A small image embedding model, trained from scratch.
Data: trained on drawn small creatures on textured ground, 203450 training examples.
Rows from block 3 of a small image embedding model, named by matrix and row number. Rows with one number within an expert belong to one neuron, the router's apart. Each number is 128 + 32 x the weight over its row's rms, rounded and kept within 0 to 255. All counts start at 0. Numbers have three digits each.
Before each expert's rows are labels from the 100 images, of 14976, where the router gives the expert most weight on average: "patch colour" is the nearest of a few named colours to the mean colour under the peak. Only what is clearly more common there than usual is listed. The data: drawn small creatures on textured ground.
# router: slot weights (model.blocks.3.mlp.router.weight, 4x512, trained with AdamW), inputs 206-308
# up: expert up (model.blocks.3.mlp.up, 4x128x512), inputs 206-308
# down: expert down (model.blocks.3.mlp.down, 4x512x128, transposed), outputs 206-308

# expert 1
patch colour: grey
router.1:113125079143145122194137111176182139170137111049157123124164091164167075102081129088100114175128074120125150105064172079089128120122149185171104124141145155092165120162129090168134143054159120147094148112232121179174155098128168159126226188197172132166099130139123148087122105174186155180065124119138149110142
up.0:126089167136101200174153147167141127183089125121063142093174149075112144151140084193176175167111092148131147143144166132144183128110112081104118132079181060132129125120202062153194089110112084109196150131122121134131147163115129136117164141097115170119134115079159125131086051111142083164102136120116164101105
down.0:151155157118105099134155117135118130108129081153098160129105171143105126130142156152127143120116093174128066175150126099172160154095101126096130104170093146175080142122129161125126118091121124160185107109122095154132123062134103138178099148127163085141107087157080080136151156142126107107118113095147101117124
up.1:155092146132093145140162145110098136134128151121120150073163146078100168106132128158119126070054115121181066109177140104109150127118136186133114138146180149144120114133080147106122134118136135105135150132042146137152090135133188172090142132092110118199120133081144127158112090114083052097178105124162168185172
down.1:117137134169139146116116121154115153079152146123121153153087116150121131159128176175109191170105098181114171136118193160165163106091097086163162083077091104208157152124151122105176083067177155102157099089156175113154121113045107167111142114200125126183120120168165122154084159107084114133177117091075100157121
up.2:099082161081092127146107177157127083133127143094104148140109100056152127172130139170135163122094164155140097119166163133125125093144184158126126084136061145101108137098136173146130079156099143118152117052122112133107105121143159103082139114149130208129148170083167131150126117172113186189165176062154225136097
down.2:110087119103147134080170172144182108153100118169111162142124118166134126108178137098169108044154112125167079112166085136146107116134158104108143112110100109122086106122132133115166136192070114076082147078157158063099147116114140064185145151116067078138149117085177131138136098140154091140122059098122167115107
up.3:186118109167135097058152149153137114160139136119137104170051142113111079092079093148110109117151142129167111117120115149101076106126107122106101137160136101119097140110146101149125173116125122153134115040108135124123138123119132045137125137169118152153171111147152162088122083147095145122127152077163157128086
down.3:082205114158070182115089168125177114127115090101098122163135127143161164156136121143126193115128109117131056142091065102116077101123172148153060165160078170083152142143217099128137123156190088142104128128129093087046117115103154107155122150133114083087124161110225170071130180166105047159098090142073100144164
up.4:145161161061131093170094154139127123152138166120106165156139117114111182058139129182061125091148071129168125166164096123183110123119127171118151131202116104086072102119084157163151127159157151134167050065126108075160070109070108128160127141120108089139132122098149150140116146135125084145082162120178126061125
down.4:165134146102126109129141102089162143171064188176110115148104093097157153177136152145084138116073090086088156114208114156164138133100132094161082124134091123180090142163141089139095128111137186093074088188075104170106092111154045114131120129203134127133186060159060117168163170183176146096157170140119158119149
up.5:204077132119115143159088143122105150144127135121109155117169095128113159105122122150070084133151085154098089102139091160118097142125168164077134139102178082109140133082040166124127164094085102119124151088147120136131123127086171086101149130117112144102126052125139116126133069115101109129109120081120178088100
down.5:171145106119120137150114099073102115104178125146151102127163109113071094147133099091077162151120106104063172127127168122153145103073148143135140159169052108087111112186163131139107088074133214107117102139153144091156109039145053149135158114109118117083153202127123093134128156151125117115115153191091125115128
up.6:119094097085188101054124096138150145137125118134128179082097126189113184092212131115132174174095106158157159180139125115156124167088118155108120127119131112120116162092166179148104106192105118142127078075076143103128024170176080121135082125138141113116072133129158132123142122177126160147170148109049104134090
down.6:171156158123048133193121178083095092104137142154192155135150113108058146116133185075085115188162115116080160072107086148112140107145091110122140132086245117125147133110110112177119132124168175154064154100125123063095183105110130149124131151135121187126124084106139131128142139076079108097194153156078100122139

# expert 0
patch colour: green
router.0:156077136160183093134090188159055126133170133174125089093115146156170146181174136145106157103137092143207152139117117071159162089126117051156165150092125117122145128139149141083120145144150171123109140202092168145172139168147070136074067133138095157111135126141100126085123144133085125163163140116130068160061
up.0:113142158192143176111136102190133076108118089145132153106156136070144111129147129175162184134111117110098144123131109135180175143141122159065130108130141102136161150109110119158181051075148145119160170083133082154149062151135181182126101171166132141120110127052165104119147111153121059200124150074088189112106
down.0:119009116130144143127146126129147107145090140053126147094117157125202163120144131068183113130109137135144133148129157091127115155098117154093097162080145107130141150132122117118077099105094108106172138128149112154080100143108125107124137092118094138113164087112134184147093046145120115172167145094163194102110
up.1:075198090080084072028134081111124086143077161095133109092163112105117144145111102072111154145081156144161106150152132148151070123136142090146112147121068174072112120213157167130104101132129102153105093142116108132135118144146139124150132122143142090134217162085138159060130102122087170085128135125137177177152
down.1:140129108140158167173111139108130108090116152117115170138170163157131151167152155140126125133095144089074147095091187152124140080149129137122184128104151101124145133083132083091106132097041188181108134117176080146100143164100086135114137124081121193163127052158086100195115103181145071164086084070165137109130
up.2:099076132136132142128130149142151097094154150113091164124159104211105144181078212112148165137091101158164157124081179095094131132134140181094118154128171144116100138136103089102137153150134100103151119135168130101088162133135147154127189148160159075143109150100123144141112110154140117159159172143150089106091
down.2:149099119150104146167177109126123104200142122111144093106148110119158132121130110126128120118136130076149077109140134105138141084158161125104083126103115082088111093071133072140125115157133130088076152139135133078077116114117078147130140173145134111129155099140161130147136144113124116141096177088220167167118
up.3:132118121110109123108152141155097108124098100099123174123098168158172164126096139151133116150110149189076186171147076136130119086166110155127077125103152135135165169082133162133111099139118142109164136144097163172127116116152072123144087093116151145128085108173089128171121160177125207094165165116098109080131
down.3:052131077101107096155170102140143106174142166164142101133134185119150096125111130138077143084164140159120131071038100118131112146146164146107103101102090128114104144154130154034107123150142078152171154121100114143162115127101155150143170097133160149179079184133159104175118141140114093144132153165133162069097
up.4:087114127122107076077155077123123176124077145121113078147105145153114148137104125129122093128145131163165165167045067211115126085123106114135113093088105142111145172131125157138132121123145152120134104097131132156125164130156136102112118170072068172104124156152127162164100140087114157125151094134146159134167
down.4:103108121104125120143174068073145082152106129128156146135137158156135118062120106093140110125170138159135128145092078155131132136160116156176149126172161139080129154105097109151134136213129109150205112160084145141121098177099138056178211099167147139128172100063179100140158116095175138140158139140085057100145
up.5:032181145079136121156122136071144115098145133096196139117113184161131098134088137144160167105150169093185156159151085103148141145162136173137130090158132119124172076090157140146103107128101146117108147141095122145138106147090158086125135181144095063125193092156123147134089151162118028141179110153149155116166
down.5:171133102094156185159174092153108151155122149158129111131124139082147147114168139099175158096173150132088139130117134171119113149123101084137148151180149159081116126104154154151185155188140111124046167136094153212150119133133137100153075152140120129104144129158118099097115152111140155104107094097071144123158
up.6:147085156097091088157146152133122116144171133126171150132087164122176153145149121188155149124133157159095146150123121143132102098139107115155149136112093136111200139114167112148148113109159165118084127112126146090181071132097081071156128122164194125152166165111116099078111116107117119102104100065073082091099
down.6:151148103128158038061134099141159113157163123154160182123134170121170135107137121104132157098205163176179108178089135177134115107164169112144083171124060112042110124105165136123125117172143200094192117068130118155129163084171124138104080138088139148139143140137184095093161131088139161094146131184141060222155

# expert 2
patch colour: black
router.2:130107126163078113083138090118148100088044156158122154139117187120104132125143112157213090100196154105139115192150084105131149154155106118128144115090126130158136134107188126173140124108120139063173164098166066118121120108086157094200077081075149065089166057079171105148068112110118063183159132085101144133135
up.0:153122124158098153132152176143167095194177144167119123099124094121162155104117101128135135129177124148112144130120075167111139161104200164119148154143148141120100110134098079101127154137157130121143091128095108115102168155104103088200171172209126163123158183120182099124155115143131103103104168088072135112114
down.0:147166154175099177177087148115101140095115117081147120124092119119083146137174094098127138118176117111094125145111103115078214155100144167100113109175138095054124174063105173032123160149134130144112127144084119144124171156045119138140146149126128121112144085097169081096149081134098065157156140098173145144148
up.1:147115098152148126123136133161099095167188145119133124081111107194174147142113096104111162147156169204139120110123163155085209113100117148176186089074124106083134098092138131160138138132173136174095121206107113128168148172131055106115133141223110136174134110160142121130152065146161110097098126058120161143100
down.1:202126143073124128123115092144150166138148121153120161149091131114140142118148123121137106188154147077130166132126079140177145129105137130068095137165070121154165116060129132121101158083139118145114100131100155140117099142125167091109062148159124135091179080090136106157069154114075125118106101122149109117117
up.2:134128142084085128062141164165107112101141167133018142140060132123155137121179118094156093135134192137122174181124111143100080104111176148123092121179165136140105085203192177053135158133123127057217080185070150099115187163058122140157073133166135092131131151114082104137130112114124145134104112125084213098110
down.2:119104135092105043084142150192076115165100090138128226060107164119126119159124137099156114101113159173143160105071078143178141074131158101099114085115120128140131070146083174113109137104119166111157126169154071106154155131093104174119069159096128113052203119102136119137140125075148106130159159149103186099109
up.3:162163126158149098086192132086143099116083151140115159107122190100118108132144097097178116127136142099150129158110121156094134113136159115153079078151140155115131135192099107121058080092114164125152115159082128187163130129114161137125165133083107115149073141136127108063113098131131097169183065145100190139117
down.3:039203120132088130149095096160097094120115137104155211140134130124165132174128105134149170093172069111147120114061091112173133079134105139150142077147099148077117110164135113121088097117073119121112123091136130165137122124104161116113091145163170082156116122143112118117129134070134119128154056176076103135202
up.4:122106159140100152179105098119164161127165183108129135076171165095098134122160154164136152184129053146173106133147199093110157058153087168155114043121148116125177106085164179124091136150163111178174096134138121102132104155153127097105193156139125129128174065087175171166110143140127075141076115167113102068097
down.4:107118092113149142141103099128170108124097088098140097109084187122185139197121179184135043157112083095142165171168126090056093157155104214078115152145055134114161167135107118086091109120101098075110150107140084111150150157065086147108159106159117113128165119143097155140127074141101140094133183140154146080202
up.5:146139126124157111101093132110155078144149124160178114139139162121116079090122145134141121129123113106069168104065156200143118126124144093113049120112083085148136100169104125132106072150168090065148128095043144136071140137150158166119132151156163153141163103124115129154134121129148142128083115145149088160154
down.5:146125124127165171118158159111107139102110146137156143114142150131130135122202119094193127098068152198183130144198163122192115148106133071137160132130137134153167154087132147102105101148102101110056125175151142119130058176147139143127084114107160135134159125121162076124111138075101167097149115110105166148067
up.6:113099188118131119111170132156144122131167125115131146106138139087065157102160095162055108125113101113112116114140122126126124123118163107096146176130138147119128148111104159119155139137101082105159151110106109016114131167160115162123158135125104146087156128102184160176143099127079134188060113131102139119097
down.6:119131118185094085140101098161100113106142146131134136149130143150119122121126132150158101127178159128150191161117103105136146177172094149124098174181185147120095148131144113064138143071152162158136090177151102207136087167064141099159092164189145147102152083139113104092072132171169057114104183122140168132135

# expert 3
patch colour: black
router.3:039142132105120191134146168091153125150137129142115143147098106159105152113108110118098128133086142155084116147145103160084082137142163129049107138100125124142080140114078129129094116149153127116164109097116181128061171121167146190173105089109152149146050143197096143194139140118143134078079132107162213093185
up.0:124168054113110116147170151126141156093145110131129120102163037088134150094146151149102136127149168118139182112077156151106113094145147090153060134179117159102149107201154118135180151100107158170110107106138144099160149106073151166111210124090165090137121104140064151126155136128131102106076122173151080142137
down.0:115133196110160180113056184112124140183127140097116145130099120140152150143145133139120147146063099124122088115161188086123117107094070137138126139097051105054120127103135081073122112130178131077075091132172117207073211177163129159144179117146065128080119142102123127203129066123109105147105162057117149092154
up.1:190151109113083140082098118106144171110097085148170159138127184082144080103162124096064119146135140109122083135164110119148108157111115115101116115180125086092116099125136104123136097122077119089131115145207100095073134122143155121119129149078142152165125166113177143136156114135087150102098157149100154133104
down.1:148081136151120150127109113125105096149169105178114077037147121126115139116130119163123153111151189108148197168099131122172138144127127055142076118150120181063127131141110137144144180134168099153127158129075153180110113110104118149124126124114150177135083137141110081156143126180109130093108131136177111129138
up.2:136186148096134045102137118146174084117110147093122120167175081129124179119150092171079174162124147131170027109147085131162123112178107099149173181115128099122206148192088181138126161128117168092145106159059118101149118141148129122116113146138059083117136092163162180190101088074067149118132117160109123121120
down.2:150162132116146091158118155075134113097097117129080159131192113108183092159166161110088088175157101137136147125202169152111140157089142184101141132116090085199108095121141159133113110103113134108116118159195128125143118111130108124167144132123137116121133091145138124144134126126133150138117042210145138139138
up.3:214102131118165117168148098129079127126132136156148143124179173137132098144101126074114185165116033129147195145043127164156108096119114131123185120075145119119102157104073106168195071180173091102172146162148120092132116172185109154090061100131152164074122109128088087142120157150139127086129175134131125146126
down.3:150120149090114134157074113147150123104114120144115116142159118133084070130156125176080114118144112096179113129114138104126147109142173120132097156182118118134196112068126147157121130136141095136067156129149132134093074165073095158113124163131115085153211184082122130118169097146122100163120118195126080107090
up.4:120096157140189135121164156135089157136136147119151174085124131106157098142135155126119077187046065125121135125194198150115117124119125173147150138149149148145102135118148143139149147121100081174159145128112122132041132200134076133072150041151198139130142136109109146099119141179085073082206151144118092112130
down.4:146147109121093167155158123206122121194161166137113165161159148174134162151134098199089158129102189096048117141143125139155144102162155128145082104092136104067148150156122158165140127077091188230137101184103117174072180152104222128135099138171078176106085143162165108145067093116174141159123140162147102120194
up.5:113086096179099067156166132174131133156059163129088136105109079175162135101132136178088117158120130076116105192160110139160147157146094114139103157139128132172150108114160114108146123143160074150197188167119171086106156136161164185156092087082129150110099139068103139101159114126165180141102123171101194086137
down.5:114134111090211038111161044125233187098099151102113118142111184137084146113099088136121113091140107151119124147200142098146100156155074154162113115204048160134140157162157134155149102174148158141205115102118191156138090098103084080156098129116112076128160111131118121135118153164166137160144073085122162165139
up.6:115179115178144105147149120063089148116110110120128134142139154118115117122148194119113158157131165170128123168148171148210140119097056127148139099145113149130169079147165153132173090134108115150120112113134124118113123162115149143080109103126093098106140076069125119085150132106112199184193131155127068185151
down.6:159121099151124132179106080176104116151118112072101117168102095169157118120114140139135117057095109157132134157156158150162160121166146142089194147191128141098186092186044128154094128136123171136181144113084131141097101129116099109130193138113067088136126174152188116203140082100099090180153071138052181057139